Weights of a small image classifier: 14400 steps.
Rows from block 8, named by matrix and row number. Rows with one number belong to one neuron. Each number is 500 + 50 x the weight over its row's rms, rounded and kept within 0 to 999. All counts start at 0. Numbers have three digits each. After the name is the row's rms in percent of the matrix's.
# gate: MLP gate (model.blocks.8.mlp.gate.weight, 512x192), inputs 0-95
# fc1: MLP up (model.blocks.8.mlp.fc1.weight, 512x192), inputs 0-95
# fc2: MLP down (model.blocks.8.mlp.fc2.weight, 192x512, transposed), outputs 0-95
gate.253 125:461532578550525470503455454555537473503529562494508599486550465479487510610477452418532468538528514464466510498473542485507580511565447580488438483447542450422493545447484508530438442503550572413455568443451488578521526517499642481525517595570457584483506470518457552515508460490529445515
fc1.253 111:469507465523560464511554440523667553504476487476494424473449584486467525486454483409574500519529467429492482495436485463485509425441471464508523437514501516439554505510551505507563454549477539503485468442364425504457414572546551517470483480527534560581627493472497482507463520504446460541
fc2.253 131:570479482478574538485561505549483576468487541420452447538530519399465536500510484609412428515443523456459524487516410518442533484498553583494464372481427454476519527466547458539474475472479563392500435498543464537568556499475439442522528472492505405582515455450507480427482451465465460494
gate.254 012:488536619530464522528522496479389499440474414496463494554539487417519517507522540496439323514509549385443532472636519410444490474515454528484514507531503584441523397465543413500391514490544498482469479491467469459471522477490482623510538436498511449577559485473478515502560451538506538532
fc1.254 013:483558542501411532484506552506435534445538465478455496533496479431516527495484508516432345503564505410444521449625484432484445465555456575486481500561509545433503407503598443429376523493595549468459469510473447446435503531477529629504512415456529509584521489438444512513538457556528534543
fc2.254 013:434484532351478489450532529496503496514486500495503490530559504506539587460435489430571381493591531621506564462478481477508410453476500549555460460585472451503491438557552554518472446504554481457609505577501441527485581570521479520455488464503462417545479520450426595458516395483531480516
gate.255 154:494585575565509574531553532480572464623488583551368449465466534490536466434521472534533491539456447510477444536520473415478391486516518568485512560530475457455461548523525442434522499512513543550493472479495482505488468547568432454468570466513549489464514531536457532510537558537505518469
fc1.255 149:565552531472539539400515511421557573499513473417468487488457513495518453553555485464441506522473522477494500512490504505569491384485469604491548499534508516420448546488375407461537511462491594470485528509487513555479500476511443465581531445450488554573562507491419520596413424557446519417
fc2.255 149:393563420508560417529512412563450538499481479503503553409427437486449512450404534567499481478536468461472510521528473529465523643633507394480456542513436504574531503489518568555493415440512412523484553534573517385439518483498441439469489472532530509481481520451540474411533456454527452545
gate.256 110:448509460510588441565566500548463441526450516509472467378475528556570507526447535540517410495570488612514563563562515581539488573509527463446459440591410444482486479574492576516537451442538528446577417559473412593530448502475427541528541469531466440471492450472520450372482465490457552502
fc1.256 114:518491599463506464485482500477530441589525454562402453435520410402468469458529527506475481538480427546546443555534495516505397532506487584410324410553537490495457366451494473460555517415491438472604528498486485567486516537554491535542543527492517422556598570467438514579516464525414471507
fc2.256 114:449575500443448516525432445460413509482490460458494560516521540493492466527470457564406489439461525426539522544508477497522567505418523448588572474553519408520559476481463453582498549584458565580361461459459539497409452463491570494393504510505450635495495487554586519492487606551552462481
gate.257 087:601495478493567570512475491504418456511513534529422475500454484452416540519513446411631508465418543563506470495435471480482462447578486589504564502536469470568422500563491523519423475511536569495514514443526487535451568448408536604477512471487593477568498491529481499501574581537572530490
fc1.257 086:564482542472578528528493511493428438528527583503404478464440453480413502533498446450601534437476565553505428500463477488485484445548503597540562490560472476573410518557537489517455493519470554465480494451524454508456544486437568573471463419455552495598526487554463516501560506545607545493
fc2.257 112:420496474546500464591542445517475483560608542465608508491477460498532526554452466575556400501461505435524644445576457495544489498602551422556486500533574483442486495427498425543551520592452532536589552519486522468423570489467524464463492446401475469477479538555465541495526509546540509508
gate.258 096:601512468421489454508443487496483523501401552525465516527498523471568528466537518462427574506434596434567501468521537586572532479499468490536493475478534500471545503524529574566403496434510418545494557421531565483427463571469449563552472512484477478529536485489461497527437525498461477539
fc1.258 104:514485540477490515648423517387395536470463542488615399570488512469552470429543515529548432462470443549507459567528447420441568512564479514500485578518500495514504546539476451527593457356503474548568459487496446458528569504450488460502559395544456490478550487514495475514562519508436536556
fc2.258 108:472531521410467425524518511551441480469489537513495489479548492524515438569458546600435424514581476493509481456575476468564543482503550561462493519438577410486514434453495503492514446517519510546462518485634459495420431531478546538517483468460470572533511547531532464492493448550509455538
gate.259 089:445403523551515511527449489577555493434439595532537515529518639500512420439610430503533484527507423507512479464470541502490516497512403467511467465511476561487450505500502481526491393454529473496510509500546465512436528442551447539536468514501434428509517497560467525449454538561530494536
fc1.259 086:468507505484456440455593512543466466557502426495488456480511370565511471551458555500449510391488517483516547524474460480514496511499540473477502570497572435479508513569464525434557526439490518533382475447462519508513484488425545480471514471490463544550441432475472518550567496458444564497
fc2.259 089:552476525434539531483422564456626544452486531558561489513482516510559493435547524462465478508383469515550508447510426548549475573586438449504470507622451535556435573474511419558436495537534604528477558447518614459469423447521424539501467551478537444519541525494560469506514519561556520540
gate.264 116:363537496540454521508458507607561471470487501586391441444516588447464477476509462494501493410439504509455524489543500468527506453477534511452532507517514509510498463511534440495512453409498543415491556466467467650520553496592427512512510508499441592416447523460477502511515500487574419597
fc1.264 110:576447477551396563440575455373498472540463474546510538526481517482595496511518485509556418571476438565572576566527514376417453520533561456546374444470518468501520497404448452466453470543548532586477510562495494480439435578460464531396514548497561567510487524448453418576521481490482598470
fc2.264 123:363402414528578548480460520461538522471515449493458424453523519432561515470466557505571520465451468530534449562508519378504570486475485558479439581479527596446465452502537546517541513455473506502502533490579514495501518507562440606477426513456425597471403436484495517449504546533517465546
gate.265 103:486499542572542448474511527496514439510553465470471477502504509559471433557480444466532509519531547479533464488569488489478491495474489626478503580472516538476490479549545531506404437501570511590373414501509519487451478504378603485503481534530555490539466481484412431450539392502411558509
fc1.265 103:536495517480533481541472447450474468576592452537509530478504474456469559510425460342528561532520552494448512396395527485532492517468519479446515536535528475560493538538485526404541523527415481488511491452432506438494448510535464475558492421565465468422474533490538454416514427690550558494
fc2.265 103:480458489564567465437511455545606551556451602489477456477481415581407502551486458575478585534461542398510411577436443424606479523515436412468465560498554536482427490532511555403495530487541531520485506464491507444524547493507441455452465531466497472493523588523528490493388579536528537504
gate.267 091:555583444453465539456503424466607549526519436471542538435574505458552449493579458466507433496521546490514481547537516523589522415495425511523549492512472535476456501501434497549485456534379595508478549598510456515519646395443508458527582515509488552558517571511450465554583516543515555529
fc1.267 086:489548506515468585471476424550495500491476509460493565582544565529466480467503487333468439482526566557523494461471444426487468384475519607564499468453550526490502544461456492527561340539426555502538432535502576545433460457458529513546484589508512463549525479422463562510551518547513517520
fc2.267 091:469425451490592469516413505559553510511494467457524475547446477504527548441457521524478498418444589450526571516560567544491542532579515459495426469571478392524470357449485536471441555405505540521543535489461559511488502461509582495425457397469544428499527552581516514574484527449547517448
gate.268 118:482463481474441481513458479523566537509501505446531426448516500489494480489507527512602469427539538526492534546415384472523472385493494461462481465458606483486518479454484427511474531518470557495529432533480631498487488443472569507501419603434482497551536552481480470443542370402429446533
fc1.268 126:498501546472564491451406500384469495404444498504511504558507472504545567503552445490487437560503508542436554534543516479553487530521508423575514480506564518493521488479497520422536492459509548545440455565460461422426529503533486569632406538484446509381537473494530475450473529495452489547
fc2.268 113:452419481574461437464524522502423565448441535502628440489514492529507433541543538470530540500560552568522512469570577539487524459456454527449481546445472518390487576521526581512500418478416432555568497450583588407512521552453466530508403445496578477484491550485538528455652457530392452483
gate.269 115:418519546480450502583453531466583463438431427510580497510363480485462610446478384412475464494513578527483455428507483502392526421414499482538529512512550436488482463622528541472376540531504538521501508555468419606516517570496491410507534473489503510540625542555546491437550473461473485583
fc1.269 126:630489572508488523533405573495430511381573477455424460449529463601549539434507536498409507526533500538421454542462505408444520495533528450493499593452475553557447473467468518549558542526463549479509514485543581490429494549497445521480528595438478466542527446536500545490498525488580538475
fc2.269 134:542516442482607529598534450453503565484522489537468467486515478594529550537504471477575536502533467473478579530510596462507499437504535432511522445514522496588580477551530465430533552572645501492427442381513511471556476456520476561418474600523557481547518526405475425515504542460508541458
gate.270 103:406492496420479445482530534453553524449553497523580456545470430549532391470470539491545508561499554545460498453518507475542409452629455452465536440492489474526431522417456562520502518444455471508469435413467498444501559536478541423477434575512488422477550460480458399464624450463452514398
fc1.270 094:512429484473586509495604516539491490543558540508467522560574557463591481436440503395570539533497542533539630575522484562486512584385538510442485462515571514422577447448430534443526521466439499570460550447447483465478540518520423553528557376469554513503429468485598501537457550475549592512
fc2.270 100:526552517476412556506506505456493432558514454480508515476472497579378565498528387469458488508373506453477471458512450503545500560433542590438395470540491563412503409486551513571549470573451473553554666472537551509497447415501536490538515451572482499507477440531547423501538543526529550505
gate.271 101:542546534464494458469528497427536460425622413501417449431517489493493389482544526517544477518567471523475474526574530391531484455413415524438504546414544533520515561480485514454545472514574457481451420500436503501527474497452455517581533517533421495525569506541478509463416535480399546444
fc1.271 094:604541505517489477442594500535523510445467467550538514497506507499567471548559621457671548488408484502404451443480534481539503516562472596417503511494519574514555590547465510475527475468472504519458513538458523594454417432402403548519442431565515492503592505450537506477434530470547496455
fc2.271 093:501520380528481487433522512439493587623612506527433555543550513447429507525580529496548458493451561434521440455486529561451625512508435549455617541447388475391527522459453465461538540454468460471527508448520463405411490584523483519494578503525541491497443557529497487484434462468582538448
gate.272 138:396575453470465515425483544508428536450517480558526512506458577534504569491573431431540473641456601519487499579611541470419601534483536527464490493503543488494491558471486535577617485543502463564446501567592526553421497456491512571461610535489528584600560519570531529515466513413525521496
fc1.272 142:463475497500451444505440630497532549477456484494457461446512472568515490446520493495487421587635602533548463490519504512506504456517484506476426407503532510461544508450565530549425512429416504536504492611560459497526476451568526630501471473454492582554482461528444581512646456496589467601
fc2.272 133:459562513469517441535440489515558476512501460500507501471502561478498550567457543468542443564525676433443481461561445539541496578470463482471396450430611517436533404455471451471482494501558544464581516558515453483524497482462531545484429458432567502496484521538476410519449549595457601562
gate.273 051:445442515512463450462479494419521463546499526496510481501496563527558523485459567506586522522484456477462526454525513527483433527425489473424487439442546425553503475499522502484515469537429544562505531497513437493525482544605418468459562560486430480429427591508586521501402416440496450578
fc1.273 051:562561489493555529531492527598450530470448466471553508480562422513439475488482436506404470450514547527489468537476429489529529449563518511507553549533498568452470503500504466500505521482495411494460467512547591516437510483438522497508447435535589504525569447468393459468598555515539556484
fc2.273 059:498484555489547464467541511468478517454430528439446491506436564485435389434546577492449582461471457494574433488490533485560518502534503543476525509558408519448490529585477544519464560400582458459525534511499590479565560485581446457454411384600501494491518489516366480441421495496568516475
gate.274 095:536510438526471498349513539473430464519534502419414510542484512519495557585440439503443526511432461491553423528529454564539492505527442554445491494513493517463502602487595526461572495461426491487504474459469558412473486607465476634486468504548550624493462556526513518460492473492485485395
fc1.274 094:496534474420556522414558540480508463516517490540488521539462472476455515504574547505540565557484554465573515524606428564502469492407443547541448372520484522462456492506504532404600497561440490516527503578430422461417522601457540504489564582460559573499581410529511510467508540370489557532
fc2.274 089:551478432423600549475484462499438476488546559469487498479534427491458566422551483564499564484500548497570514451540445459512530447544490456506444483475520551492580504559540560599533474568476496489507493404527415493467554554397529564441551505476465488509455445527475534470578588502534577560
gate.275 125:548546547502461495522460438593467600467464482571559452549531503413534443522461567419497535377580577551477410589379509542514481565477582540522528510489551457515524585429550488506542525580545422491494477451513502518424451556576465459470492497541562497458542536546523601463482533493547516389
fc1.275 126:443458549535519499511559558437531541494512441567425452510418392494446484498474512525464532614453488474417436476502473524456438564463555472551544440467559444516539595616500532520512529498468457542477489509576411479558476529469513469525459562508575477547524520536467545500409606502470539415
fc2.275 131:494547527534463419496514426520424529424468531483481612448499390479487614528477486478483527482517523584469448476450481528577449498437458492529501397520467554465494485479521569417581510436513501473564479487428549483524471457525519498539348582455561542542555562433551553526514497562585507590
gate.276 120:545571529515554452417538461535506539575484497518545536452548535503493473388450484496562493520558571436457483403474559574424457462492478543518501598532571481562417547501592529464474442547573563447620493494534481520464546499479512534434482619549448438459522492540529563449499553562428427487
fc1.276 109:473540497492433510469515496538482560585512418485468515610548490521535425450475535450557543518522568474539517491492557553519516505518496352495505586523540542497416520469650477457461528419510508522553571503417485460447441513382491555512436507569516541505401477521536583453400586415470526564
fc2.276 119:480529504430548516450479452438480527518462462523467531558455404540569471494471498522463425542489520464554546488522601596522418537562566622510416509456531477586574471472590433521484516520462435544543473529528480528443513515526471401453550502525539537443496457453594426458426412522529547539
gate.277 067:518525395506481488447549444558576532480512479475512481521531561487502583562475499572527460480389454544495525516522495509519546544536373541532434560554510424505465505441503549478509604578491425441452588533556563667454548499493422549507519423534575532527551488477472509519457544606465464538
fc1.277 079:565485450481496451548497500583409531449583457535459555425476499544493541507458424464522526508431501544443497560443459495522411460522459607501483473486489531446462525554466430546466465400567499528542423492559519381568514466493511560561449565488509490579507466436464526516474486513435390511
fc2.277 071:512443462532500517451512509466462541546559519561567482527528586601510614544451446506475472539428459515511414447487443511487624450539497495485493413522402454444469519497509453550504651536534494519526560403482480594507461499540537512417473451549533484458524495488464519533560536513461543450
gate.278 127:427507489492408476495544514555444577473379451377506474512468466519556458503556459520568501493547569588552568582493505525445494540494513508427552489424553516498431466514492456495515447499572468551553462555539519521462548492450540520470461497432564561605478484548523488496582542561526487556
fc1.278 123:433486494419582538460520480440462530470524513515517499563413484582502611406438497463456516548619505571498443550492543518506530403497520420503442470530509607568557483437537535463528620421462602459595452593456443616544449562545470485487415466525472467436469516431531572518448483507442482451
fc2.278 117:458526439472534460473532513459489484463545430547450503431451473431485466504512374519428537501506428502461514508448440519500566478520461434457438494447583557398478526561512618511548516377544462499451400548473589508532547441464454498572447554446580493482512508550563410503566520455520524457
gate.279 069:523524461552529558501512457448528537446481540534554530565602524404550454587500478533475520480586449507469452567492551430474578573496504488553447465549436503481490519464573557494483603502501495527433460476565486503537524528534496473497469522547494521478557459561445522574481431607518552597
fc1.279 069:450482501535524580501483442413496507487502519541615501525603516412548456568496506536538472502522472542500474562482589495508505526435481510521398446614518454513510469431443569478429606469506450479416492462532483543497549536478508441503490541518505531411546426611507562587447453548494518583
fc2.279 064:474613413406521462532448459479594404459441466425500515483464515543470417535491552529566453486509583467554487469519531398519527538421405486451402492504492491517526593528505557586490554506454624540505544582423520515477520433467565522454497527479551450423529501478394526507544436506665549513